Weights of a small image captioner.
Model: encoder depths [1, 1, 4, 1], encoder widths [64, 128, 256, 512], decoder width 256, decoder layers 10, decoder norm layernorm.
Data: trained on rendered dice on a table, 55.1 epochs.
Rows from block 3 of the image encoder of a small image captioner, named by matrix and row number. Rows with one number belong to one neuron. Each number is 50 + 10 x the weight over its row's rms, rounded and kept within 0 to 99. All counts start at 0.
After each neuron's rows are labels from the 100 images, of 14848, where the neuron reaches its highest value: "colour at peak" is the nearest of a few named colours to the mean colour under the peak. Only what is clearly more common there than usual is listed. The data: rendered dice on a table. In brackets: how many of the 100, against the usual share in percent.
# fc1: MLP up (encoder.blocks.3.mlp.fc1.weight, 1024x256), inputs 0-63
# fc2: MLP down (encoder.blocks.3.mlp.fc2.weight, 256x1024, transposed), outputs 0-63

fc1.409:51 60 49 58 48 53 38 46 53 48 29 72 48 47 47 48 52 46 56 39 62 49 50 46 44 45 52 51 49 35 61 60 48 58 44 49 57 56 46 48 54 43 33 51 51 41 61 40 48 53 48 37 47 39 48 37 37 51 50 58 64 53 58 35
fc2.409:41 24 74 33 37 43 54 36 37 51 48 39 34 58 64 63 53 39 51 41 49 37 47 32 61 37 45 53 57 52 68 49 64 53 51 44 69 42 47 54 60 50 40 61 47 68 48 54 42 38 42 52 66 51 56 65 43 51 59 86 44 43 43 57
colour at peak: cyan (27 vs 3.8)

fc1.93:46 49 48 54 46 51 57 52 27 62 58 40 28 53 65 44 57 49 42 45 43 67 33 61 54 49 47 48 39 52 49 54 57 51 43 37 67 56 53 55 43 63 40 36 42 45 54 53 45 62 51 54 53 31 50 70 45 59 56 67 38 55 62 58
fc2.93:61 41 35 58 35 24 51 48 58 69 35 30 60 32 39 59 48 47 43 60 64 55 43 46 58 56 58 41 35 49 36 59 35 65 69 51 53 47 54 58 56 63 52 49 43 59 54 45 61 36 54 56 54 44 36 47 48 63 52 53 28 61 48 56
colour at peak: grey (39 vs 18)

fc1.674:52 39 46 41 43 52 67 76 62 57 55 59 29 52 57 54 45 58 55 67 46 51 53 67 62 51 46 50 60 50 45 46 52 22 63 35 48 53 48 58 64 42 39 30 50 55 47 47 37 28 39 42 29 54 31 46 42 43 36 44 35 48 45 48
fc2.674:29 45 55 58 61 53 43 61 61 49 54 55 58 41 45 47 54 54 66 40 63 45 43 70 65 46 54 44 53 41 52 48 50 65 36 53 52 45 38 61 60 43 50 59 66 44 55 48 42 55 28 39 51 46 70 58 64 45 44 20 47 41 58 66
colour at peak: white (29 vs 2.6); pink (28 vs 7.3)

fc1.745:48 62 46 42 46 47 34 47 32 61 56 41 41 49 33 40 37 45 37 51 57 60 44 42 45 41 68 61 53 69 33 38 50 56 50 56 55 45 57 48 51 51 36 48 41 53 30 43 47 56 39 45 56 35 51 47 52 60 54 70 43 28 50 48
fc2.745:52 44 59 32 62 35 63 61 44 55 68 49 47 53 49 60 28 44 49 61 50 62 59 45 50 43 61 40 56 53 47 39 39 69 63 53 57 31 64 52 59 58 55 44 65 51 30 37 66 63 54 44 47 49 50 47 17 54 43 53 54 57 47 53
colour at peak: red (37 vs 4)

fc1.161:43 50 57 66 42 34 56 56 46 44 65 51 64 51 49 59 39 60 54 52 61 56 43 36 41 51 47 50 46 46 49 62 55 42 34 64 52 46 55 47 43 56 49 59 43 55 43 80 55 37 51 55 41 60 60 44 57 53 49 51 57 50 48 52
fc2.161:65 35 47 57 58 65 47 51 47 40 54 54 60 40 47 46 60 42 50 46 33 66 42 61 56 39 31 53 55 49 37 27 57 41 62 41 41 40 52 66 31 47 68 53 36 65 43 47 40 61 52 44 50 30 54 46 51 50 61 45 49 46 42 39
colour at peak: purple (26 vs 3.6)

fc1.748:50 51 63 50 61 47 68 40 59 58 56 55 49 32 56 49 44 34 56 38 54 51 51 58 72 58 65 41 44 44 49 56 53 38 54 47 56 54 33 63 55 47 48 63 43 51 49 56 25 49 42 70 55 72 34 45 51 55 58 62 48 72 30 42
fc2.748:56 47 56 55 49 36 50 44 69 55 46 77 50 60 48 49 62 40 65 34 39 43 45 58 42 45 51 42 59 62 50 62 59 58 48 45 43 36 33 62 53 38 67 49 54 63 50 62 53 43 33 65 55 51 53 61 56 58 49 64 41 39 39 52
colour at peak: green (30 vs 8.1)

fc1.252:37 35 53 30 44 59 61 62 49 47 47 46 36 53 51 44 67 57 57 33 58 45 57 43 65 53 57 75 43 56 53 51 57 57 64 59 59 62 55 61 61 65 53 44 61 42 66 60 56 50 52 53 57 46 49 35 53 54 33 43 59 61 51 52
fc2.252:57 48 53 41 43 55 46 49 41 50 65 55 44 43 55 37 46 47 67 50 48 52 27 51 61 46 54 34 70 48 55 57 50 34 37 62 56 35 43 36 36 49 41 59 54 53 54 54 48 44 58 42 75 44 40 43 63 43 53 50 40 40 49 38
colour at peak: green (41 vs 8.1)

fc1.616:33 57 46 45 60 61 70 49 60 49 53 35 44 47 51 32 55 48 52 53 65 46 47 59 57 41 56 48 52 49 48 55 61 50 57 49 67 65 56 50 66 41 54 61 59 53 48 42 48 57 53 41 55 52 45 57 49 41 58 42 61 43 51 37
fc2.616:52 43 59 40 65 58 44 44 60 41 61 44 43 52 58 47 27 61 49 26 51 58 62 42 58 46 54 44 55 59 42 47 69 62 44 72 49 58 59 47 49 42 60 36 50 64 62 55 50 58 40 46 43 49 65 33 55 54 53 51 42 21 60 58
colour at peak: black (31 vs 12.3)

fc1.684:43 62 47 51 55 55 55 49 48 38 56 50 52 55 38 55 57 42 54 64 40 51 53 33 58 57 39 62 63 64 69 41 49 39 39 47 45 30 41 78 39 44 38 72 70 31 53 38 45 33 44 64 67 52 35 58 55 45 41 44 62 55 44 47
fc2.684:59 65 47 55 53 44 50 35 48 39 47 63 46 40 57 63 39 53 43 57 60 53 33 45 43 49 62 44 55 49 41 49 72 44 29 50 45 37 47 45 40 58 65 38 47 43 45 43 59 51 50 65 48 41 36 58 53 45 50 43 64 54 47 53
colour at peak: blue (28 vs 6.1)

fc1.360:58 60 64 45 62 43 76 42 69 54 54 53 60 40 63 53 36 58 31 37 46 47 49 42 43 54 54 50 52 41 53 42 50 48 46 42 48 45 33 53 42 57 35 50 70 36 60 47 50 30 67 49 32 37 57 57 45 61 56 48 46 62 63 40
fc2.360:51 47 35 57 52 57 64 44 58 62 42 37 54 63 55 45 55 52 31 63 34 48 52 55 42 65 59 49 47 42 65 45 55 41 48 40 57 62 49 46 44 64 50 50 46 60 74 57 49 63 44 49 65 55 50 55 40 56 42 51 69 43 50 34
colour at peak: purple (29 vs 3.6)

fc1.368:40 45 48 71 70 62 49 35 55 63 59 54 56 44 46 56 54 28 49 58 44 42 26 41 42 61 54 68 53 52 45 59 46 43 26 52 45 36 48 56 55 80 45 53 33 71 41 46 73 56 60 46 61 66 67 62 42 50 51 48 52 42 56 65
fc2.368:54 34 48 52 43 56 69 47 33 54 62 39 52 56 46 53 38 40 63 28 51 62 54 63 36 56 45 55 36 61 44 38 63 66 56 51 46 36 48 48 39 45 54 53 53 47 47 37 54 51 41 40 51 57 46 55 53 49 55 71 52 55 45 61
colour at peak: blue (28 vs 6.1)

fc1.249:50 28 40 61 64 44 35 56 66 53 56 42 81 49 68 48 52 47 35 37 65 41 68 65 68 57 51 62 39 37 37 49 56 50 36 63 46 45 42 47 43 47 59 33 44 35 43 41 60 33 57 51 51 65 29 57 67 62 37 54 31 53 59 47
fc2.249:46 38 82 57 46 44 43 37 56 43 51 52 44 54 38 77 37 40 52 38 56 33 47 55 47 51 46 49 58 43 49 61 48 33 53 50 48 37 57 55 65 41 49 54 46 40 49 43 59 60 66 38 45 54 46 33 43 53 60 52 65 69 61 39
colour at peak: purple (25 vs 3.6)

fc1.251:55 15 45 60 42 43 65 54 59 39 49 50 57 36 55 52 39 46 54 47 52 68 52 56 47 55 66 37 50 50 60 44 43 60 47 50 59 56 63 48 51 69 53 68 51 60 27 51 63 52 48 31 36 47 52 54 39 56 40 60 62 58 42 62
fc2.251:38 38 49 54 38 57 52 53 36 36 50 51 62 45 52 40 43 67 48 56 62 44 39 62 58 40 46 44 62 65 35 51 49 60 45 57 57 65 49 65 34 39 61 39 61 48 40 58 57 47 51 24 54 57 33 41 44 34 39 60 61 53 31 35
colour at peak: purple (25 vs 3.6)

fc1.44:35 60 57 47 40 44 49 58 41 36 48 72 60 47 35 45 46 41 60 63 56 38 58 46 37 29 61 48 53 57 44 59 48 47 39 50 62 64 63 75 54 50 51 57 47 53 46 41 48 27 40 70 40 64 50 57 52 38 63 56 50 60 47 47
fc2.44:52 28 53 49 43 68 50 48 40 46 70 42 28 54 57 70 45 31 50 48 53 52 55 62 39 50 53 40 53 54 46 41 49 62 49 45 53 30 53 60 44 50 36 56 64 27 49 49 62 58 54 52 55 26 51 40 60 33 55 42 52 55 64 31
colour at peak: black (32 vs 12.3); blue (25 vs 6.1)

fc1.224:52 53 42 67 55 48 48 27 71 67 52 43 42 41 51 51 53 45 54 63 57 50 54 44 55 46 58 39 48 67 38 58 51 48 30 54 44 39 36 44 41 62 30 46 43 51 53 59 58 33 49 48 52 50 33 62 53 37 57 47 50 52 40 51
fc2.224:44 41 59 58 43 40 44 64 47 49 26 40 49 34 39 54 57 49 51 40 48 37 49 36 41 61 47 39 59 55 53 53 46 54 45 48 39 40 40 59 55 64 55 54 43 40 48 40 35 52 33 53 50 48 38 47 53 70 39 45 55 49 57 44
colour at peak: pink (27 vs 7.3)

fc1.672:55 35 56 55 45 60 63 32 47 52 57 52 52 32 52 31 44 48 57 57 62 30 58 55 57 59 44 58 41 57 38 66 56 45 53 34 40 43 40 42 46 44 41 54 57 54 54 59 53 76 36 29 47 28 52 26 64 50 43 48 38 66 50 52
fc2.672:32 77 53 50 68 43 65 39 62 46 73 61 48 29 50 45 55 41 45 32 62 51 36 42 64 57 50 66 60 57 39 43 54 62 38 58 62 39 35 56 49 53 54 42 55 40 59 44 43 41 40 47 47 41 55 64 63 60 38 30 58 61 42 66
colour at peak: pink (25 vs 7.3)

fc1.437:47 55 67 60 62 50 32 63 52 62 42 35 48 50 57 49 62 48 39 41 66 54 58 44 40 44 38 41 53 46 62 30 58 38 58 52 36 63 29 39 43 36 49 39 46 78 43 41 62 45 48 55 39 55 58 56 41 35 49 43 49 53 67 58
fc2.437:65 50 66 62 55 47 50 55 44 34 35 51 56 64 51 48 58 47 53 51 48 45 45 54 45 53 45 34 41 50 58 53 65 54 58 53 32 43 46 56 49 53 38 67 59 56 44 48 41 49 81 35 54 54 57 23 45 36 56 41 54 51 51 54
colour at peak: grey (38 vs 18)

fc1.733:31 65 36 44 63 53 59 53 54 56 41 61 61 40 55 42 47 57 52 34 51 57 66 60 57 66 43 48 59 44 49 47 45 42 66 44 47 52 74 48 52 44 55 43 60 59 44 59 52 46 44 40 42 42 52 52 54 43 39 47 48 34 57 24
fc2.733:46 41 37 52 51 28 32 45 55 59 54 52 38 55 40 46 54 52 63 37 48 44 34 48 70 46 56 44 51 52 58 45 61 32 41 47 62 49 55 57 57 54 45 53 43 41 51 46 62 64 41 53 51 35 57 50 42 35 32 51 47 54 56 68
colour at peak: green (26 vs 8.1)

fc1.756:54 57 59 54 55 60 38 41 75 66 54 44 46 55 69 32 51 34 41 40 52 45 45 34 39 54 63 51 47 40 58 31 57 50 56 58 46 57 48 28 42 50 47 42 37 61 61 59 48 59 36 51 60 53 51 58 67 50 49 56 33 65 46 60
fc2.756:43 52 54 32 32 53 51 49 50 49 53 54 61 45 39 44 50 42 50 49 61 45 49 64 44 43 56 45 50 51 58 31 52 41 47 59 42 51 51 41 43 68 43 50 46 45 52 63 25 44 39 52 47 73 66 53 55 36 46 76 39 57 33 59
colour at peak: brown (60 vs 29.8)

fc1.77:52 42 61 56 58 50 44 64 72 61 58 68 71 44 60 39 53 40 61 71 53 41 47 40 48 43 30 59 42 41 57 62 47 52 52 53 49 38 51 44 56 55 51 52 42 23 57 51 59 53 38 52 37 51 56 52 48 47 47 58 49 48 59 44
fc2.77:43 38 40 60 53 45 66 33 48 39 49 58 42 51 45 62 48 51 52 51 31 60 59 54 47 56 19 46 48 50 51 56 50 58 60 57 63 41 53 39 42 42 27 74 33 47 52 45 68 57 64 75 42 56 45 46 55 48 47 48 40 67 43 53
colour at peak: black (31 vs 12.3)

fc1.201:45 49 61 29 47 53 45 63 44 51 60 41 46 55 40 62 63 50 56 66 37 56 63 62 40 44 48 63 64 48 40 42 50 41 46 41 66 40 56 48 62 39 40 55 75 65 50 39 54 38 51 46 44 63 55 50 40 56 50 50 58 43 31 47
fc2.201:43 60 46 65 63 51 54 38 35 39 51 49 39 39 55 58 48 50 55 52 62 63 43 50 71 49 34 54 73 50 46 31 58 57 56 52 63 48 46 61 49 55 52 61 49 45 59 74 46 52 51 52 64 42 47 65 64 60 43 53 51 57 47 57
colour at peak: green (28 vs 8.1)

fc1.420:36 45 51 52 54 59 43 57 58 50 66 61 42 63 46 61 50 44 59 42 46 66 37 46 66 43 57 54 53 55 31 56 37 62 44 54 55 46 45 60 52 31 65 39 53 50 50 48 69 70 50 47 68 38 66 39 63 52 65 46 50 45 67 48
fc2.420:54 49 38 56 51 47 50 40 54 38 43 53 33 50 74 29 61 52 56 45 56 54 54 66 48 40 60 54 73 50 34 60 60 45 47 57 54 35 45 54 41 62 68 62 51 46 41 41 44 52 36 41 61 39 48 42 64 49 71 55 46 55 34 43
colour at peak: grey (38 vs 18)

fc1.631:47 59 50 47 45 43 45 70 66 54 51 52 59 59 26 63 44 34 64 47 50 41 47 50 39 36 41 69 60 44 43 43 41 51 55 57 42 57 52 54 62 45 62 45 62 68 45 67 46 48 37 57 52 54 64 64 53 48 55 49 52 47 47 40
fc2.631:49 48 49 65 41 52 73 63 34 43 33 63 37 43 47 36 58 56 46 42 36 47 58 59 65 44 53 60 57 50 45 53 60 60 54 23 48 55 51 42 43 55 46 52 47 40 32 53 71 69 70 62 48 37 41 50 52 73 66 48 21 37 46 52
colour at peak: green (25 vs 8.1)

fc1.452:52 42 73 47 55 58 31 50 40 46 47 33 49 48 47 38 60 30 52 42 45 39 43 70 33 54 39 37 43 60 40 50 60 49 41 70 46 43 44 54 47 55 39 70 50 57 37 43 29 59 55 39 44 53 54 51 46 56 54 43 42 56 67 47
fc2.452:51 42 40 31 48 38 38 63 42 79 50 57 39 60 55 47 49 60 33 58 39 59 73 42 42 42 39 34 36 50 41 07 42 58 38 44 63 62 41 52 56 46 58 65 48 51 56 47 41 55 47 50 46 42 54 42 51 22 61 46 31 35 54 43
colour at peak: white (28 vs 2.6)

fc1.119:47 56 56 56 50 46 39 33 41 52 48 47 77 51 79 40 58 44 51 54 52 69 59 49 38 52 43 50 56 56 50 67 53 52 36 52 58 47 57 45 49 63 36 49 34 44 54 39 45 34 59 57 42 51 48 65 35 51 50 52 54 59 66 46
fc2.119:59 67 60 56 54 40 39 45 34 49 47 57 52 58 61 69 42 31 54 68 60 56 46 43 53 59 24 46 58 42 36 25 56 46 52 40 61 61 49 66 48 53 53 56 59 61 45 38 65 66 64 66 54 45 62 41 50 54 48 57 63 40 57 49
colour at peak: red (36 vs 4)

fc1.318:54 46 62 52 51 43 61 49 43 28 50 50 54 44 61 43 49 48 53 46 58 45 55 68 36 43 44 30 41 49 50 45 43 60 37 53 38 56 39 30 43 31 50 45 38 57 48 45 43 48 68 45 63 58 60 64 65 45 61 54 57 48 61 20
fc2.318:61 43 35 37 43 59 43 59 48 46 57 40 47 52 42 35 29 43 44 41 39 45 46 54 47 62 44 43 17 42 55 45 40 41 63 45 64 61 53 47 63 28 34 41 41 39 50 56 44 43 40 42 55 64 39 42 44 56 70 65 39 58 49 59
colour at peak: black (41 vs 12.3)

fc1.652:49 51 39 47 53 61 38 44 56 45 53 42 60 60 49 41 66 55 48 54 67 39 75 50 34 62 65 45 62 54 46 63 48 61 49 52 51 55 36 45 27 35 47 55 39 22 42 42 45 61 43 42 54 47 59 41 62 54 34 51 19 55 57 60
fc2.652:44 56 60 32 55 57 60 39 48 58 38 60 58 46 38 49 57 42 44 50 37 42 41 45 48 48 52 53 48 59 55 54 52 48 66 48 50 57 28 44 61 65 41 33 36 53 55 44 48 50 33 41 55 63 53 59 29 58 57 52 65 43 40 35
colour at peak: grey (41 vs 18)

fc1.422:43 44 60 52 57 41 50 47 53 41 42 42 64 57 60 47 38 54 38 41 43 42 57 24 46 63 36 56 56 38 45 56 57 52 51 39 51 38 54 51 67 57 69 57 68 48 46 45 56 54 39 50 49 67 53 45 47 57 51 59 48 56 72 48
fc2.422:36 58 49 30 39 47 57 46 46 62 61 51 56 42 57 42 43 51 42 48 31 47 63 51 49 55 66 50 47 52 50 39 47 44 52 44 62 28 52 50 44 44 50 57 54 64 52 41 53 53 62 75 56 46 58 50 47 52 42 49 64 65 43 64
colour at peak: black (40 vs 12.3)

fc1.198:49 62 47 50 44 60 37 41 64 38 48 67 63 35 56 56 51 59 52 56 37 55 62 42 57 52 42 46 59 46 56 61 36 54 56 58 42 39 49 62 50 39 56 50 60 41 49 41 44 41 57 52 27 43 35 50 56 56 54 41 60 50 31 49
fc2.198:58 56 60 53 36 40 56 49 71 44 45 49 54 59 44 45 70 56 52 56 39 25 39 40 30 49 66 75 37 33 40 50 36 35 73 60 38 74 42 55 54 61 47 44 60 58 47 33 54 63 56 43 33 56 65 75 62 51 39 56 54 69 51 59
colour at peak: green (29 vs 8.1)

fc1.83:53 46 40 56 62 50 38 42 51 50 47 54 46 43 66 59 34 49 44 61 68 41 62 69 61 25 45 58 52 54 52 49 49 61 39 46 42 60 76 36 57 43 56 48 38 49 44 49 46 47 41 47 52 48 52 50 54 50 53 39 45 36 63 48
fc2.83:52 58 65 37 50 31 60 53 40 51 41 42 54 49 43 46 55 55 56 43 55 44 48 46 42 31 68 50 44 34 56 58 61 41 48 57 60 51 54 44 60 49 34 58 49 35 49 67 71 48 38 55 38 51 35 50 35 67 52 95 34 39 47 58
colour at peak: grey (38 vs 18)

fc1.567:64 66 64 52 52 45 61 31 57 41 57 41 47 46 50 65 31 46 53 79 40 39 55 55 45 46 34 70 42 37 52 45 48 41 51 52 61 53 56 52 51 46 49 64 53 42 40 44 30 60 46 62 57 51 40 62 60 38 53 62 45 64 40 42
fc2.567:41 60 57 37 40 26 30 48 52 43 43 46 58 40 48 36 67 63 42 58 49 65 51 53 47 62 56 49 35 71 42 64 37 59 42 32 52 44 53 32 45 59 37 35 53 55 50 28 35 57 48 38 45 39 66 50 52 63 54 59 51 46 38 41
colour at peak: green (27 vs 8.1)

fc1.159:27 45 41 63 62 44 39 53 67 46 48 64 44 50 48 53 53 58 39 39 54 45 41 52 49 45 58 60 52 43 44 56 47 52 38 54 32 54 45 41 50 59 35 52 30 53 49 50 57 65 41 56 45 34 39 48 50 63 60 52 51 55 58 37
fc2.159:53 57 35 62 39 55 58 40 42 70 22 59 51 49 61 65 40 60 34 49 41 54 49 37 69 48 59 45 57 52 39 57 53 19 38 50 44 49 63 54 60 63 63 52 59 53 38 37 44 54 54 23 57 49 68 41 69 54 52 52 41 49 35 53
colour at peak: grey (42 vs 18)

fc1.154:51 45 42 54 50 48 36 48 48 52 41 48 41 44 38 33 54 23 44 45 52 30 35 41 48 40 53 60 46 38 50 49 60 52 64 64 53 68 58 56 39 24 43 53 36 51 45 54 31 53 52 52 46 50 26 62 58 63 59 48 59 50 46 48
fc2.154:43 55 32 60 45 40 46 55 33 54 47 20 47 55 46 48 55 55 41 43 51 56 55 59 66 56 55 40 40 38 57 42 25 37 46 27 50 62 50 42 61 46 45 46 56 41 48 48 44 41 42 43 36 50 48 52 46 63 53 41 26 46 47 47
colour at peak: black (40 vs 12.3)

fc1.79:37 54 27 57 36 59 45 64 60 56 38 57 44 32 55 49 43 50 54 50 63 52 57 55 52 37 62 28 33 51 50 54 47 63 69 81 49 45 37 50 45 45 55 44 49 58 42 45 64 43 55 48 60 65 48 37 50 60 58 37 48 57 25 41
fc2.79:39 34 38 47 32 50 77 50 34 40 40 42 59 50 35 41 46 66 43 54 40 49 39 54 36 43 55 46 38 44 65 44 52 47 73 60 60 62 47 63 64 67 42 51 55 45 37 42 47 48 44 47 31 40 51 58 64 50 51 54 55 58 48 54
colour at peak: grey (42 vs 18)